A small GAN, trained from scratch: discriminator arch resnet.
Rows from block 3 of the discriminator of a small GAN, named by matrix and row number. Rows with one number belong to one channel. Each number is 128 + 24 x the weight over its row's rms, rounded and kept within 0 to 255. All counts start at 0. Numbers have three digits each. After the name is the row's rms in percent of the matrix's.
After each channel's rows are labels from the 100 images, of 14976, where the channel reaches its highest value: "top examples" is what is common among them; "place" is the part of the image that holds the peak. Only what is clearly more common there than usual is listed. The data: scattered letters and digits in many colours.
# convs0: first 3x3 conv (discriminator.blocks.3.convs.0.weight, 128x128x3x3, each kernel summed), inputs 0-127
# convs1: second 3x3 conv (discriminator.blocks.3.convs.1.weight, 128x128x3x3, transposed, each kernel summed), outputs 0-127

convs0.72 122:119133121138178107136167120141137154126082173136080113127125200133166149148123150116135147133126129148133132111180144146165133174103124129122137113145149168103092099138142109089171143128174184122134126115082137160141103142143166107129154117100125065132148140120132112123127136106146143125135125114126115136147176163150146124115116127136130127118104118094147060159136147125152114102121
convs1.72 107:141112120114130140113146119157138138143100113206120109157141077115150100099183130152131132162115132126114117128090092136136140178099157144111122151086054115094101132127132117123117058136136129146105102137113181147140118115114145135139136145124143167166116142132162133120111140153139111128124138103137137126130072130145072138130157130157137111153148156150130132137070127153115127108139
top examples: teal; white
place: centre

convs0.14 086:164126141110132127127118121116103143105161142151129120153131099110094135126096091131099143098123112111113148102077069099103133124136100131096154118127142113191124192115103126171162112101120121119124082125100119130111121087087166108119116156145153125109108131158125118124106130119124171111104098142094121124129165138129120157100149104083162110097124120090174118150118167108089124096127
convs1.14 103:124101112120138100084146155157146119124147142130140136121152153179125124173192141142059160136108148114136119142125152140155140163086125123161135133171074138103137127167120075108123176144112110129109149114127147172111114127126159115127113138139124123096170135124153121115160131157119111138093102122102136125148110137160169141098166117136184114090105151117114112096141120145162126110117
top examples: white; yellow; orange
place: middle left

convs0.103 047:163105139097106171160130134117153125138105140117150108088111144138116152098125155160142136111125115090104160119148111134130116170127177111126123143131139144103129131141126103103128170147153104067152161111109086133078128154128092148101142158096118112049145133123167118124138129111146106123142135160155138109129142117169123133128136093132132130089059149136142162149164110135099170126136
convs1.103 091:113147106159138131138094156124043089134118102183140169112080138162154058120145117138143140119134097179100149132105111152127153126094136132173110089171143140158153095137101107137109130087143132113142156141125140132136148106153124145111180088126104139128158127128135105092111114120114165139152136167163127135118102127140115148137123129141114141138158140101130125130119149149100088143130
top examples: orange; yellow; white
place: top left

convs0.64 044:135093133151158129156098144166132143148079125104120130115140163101081134112145151060137132085109149118164137135123174119090155105060134160093131147108118130115145133115097105146134139129161100141117122142151123143097118155134122141114158138118142114156118145121168098137097141122108106140136137109177140112117115061166096095099116116137123126108171146167149104122134105125090119146148
convs1.64 080:117186161140130167175088085151075108136095127167145108124076106118178147140152083133105145144083128149108113149083076152101136102080094156124140147128166158112126111133113117147118134115091138105172150138128109146153122135111105122126116133112109112116089146118108130131105139115119134130155146138165121110110099167150125157143121153126121083155116125139126136170145115127118112159135
top examples: yellow; white; orange
place: top left

convs0.50 048:146102104105141108134093122157138137112115078121101121135150127166106141118163145118073144144103158103155196141138124170111100119114130161094117129138150130130108176114113133177151107136115116148131130102153152154117066101137129143133042145116110113083133144134124152127132154142106121133090137111133125106125166098129159142138097157096090115116114105155113099093104112130129118120149
convs1.50 080:137143146146131145113157167098154099136089120157143146116090071132140139136170160122085164148077109139129120161110125112134169149099127091171102126115151154122112120187134118125109144174128158163105157099082093122130141142134114110120136120126114134114174129098142144135149106162113146135119109128124154108090168153107160114128122132154162138132104102153142103104143079133099167144117
top examples: white; yellow
place: middle right

convs0.39 066:108134127131107138132104085113109125125129115093135116108074050133070140109149126181118179107087158124136110133100123155133167097098103091081123142131080131093124127109123122089159155157105106105102123129099125128126073125122166144175126153118113105089140087141133120138151145117148112114134112135134112143126134098124123135145107153105111096092140163130110110114110103120133098130109
convs1.39 092:113117097095102124131110189109142124086151123135117069115144156119069088079134142157125150136142154106135139103137140097118156062126167136107151152103175120138121119156121131117164093117127109125144107139099114101126122143166141138148181110119123107095123154132112062129105130127130127124146107159118137142148171119156132124122156111159124088139125134158144121112164128158129088134103
top examples: yellow; white; orange
place: top centre

convs0.30 047:121124129186097158167129112137159131124145130147082123109138156119127115140092124142113147103126179099097128097117113114127119137065143107119147146099165104097100163102170174147134132105097100121153139125124137137168088097110137128178099117133149092133121149134135116148135102129113082156115108142168098145130147105152110111113122145101180178123134091134110164171137130156133152132127
convs1.30 088:132148172087133078161181151118135146135116171114100083099102152155078139128141099131086126146136103096117123083112138121149104133135138156100163170136164122085094093117101091158127156089076150090120116125139148113117131149152098137131155150131136110130137139126125112147117137128107147130125122110162114095103145151156157097139124116136121134154145120124125115170087104155116072122130
top examples: orange; yellow
place: top centre

convs0.71 058:145153112111170122149105166112139090152129155125152136120150147118103156080121109132137128125127124111165147106185108115084121131094107162098146066094141136136100202107119111119126125096138101123107118126139147129116118089155151145103083127123147107122110178158148133121133112120194135124093152121125112120119118088140172145135122130131153130140111087157123131126078105128151096138101
convs1.71 092:153132089141137160122154170171138109120141095077134118171144113151149124089152108129132103134196143110116126146147137136119096186066187122191135142108112124145123115128109091129095136107119148126096145143127133144135071145127128104120111137146089130087131141126116130128105108099121141156109139100116123143116151165138104133149080148142088149162159096134142114117110115114142141131145
top examples: teal; yellow
place: middle left; top left

convs0.95 137:065097069111154132168124112141136123106119133107102117110107158169089135178140110119137089145133128094118152124094141144107130116130126026142149095115128103117105133140130111116148166135135120127129129115109125142138089115102126188138115104143144120092174101096148101126105121125108118176089143111115118144097120146124152137167113107131115124142114133147114109131099173116119139160122
convs1.95 140:143127118103140153069132135110137112111149116059154117151122118065101157105106132127151115133187130118134074135136109080126107128099140113131111123159127123137116138121137178111115094139147131117122117081123153136120129116123137095133138141134103123106080131111143156131109158136132117176117171098097113135134151191137083122163103134142126135124061082140125132131125114116150102163136
top examples: teal
place: centre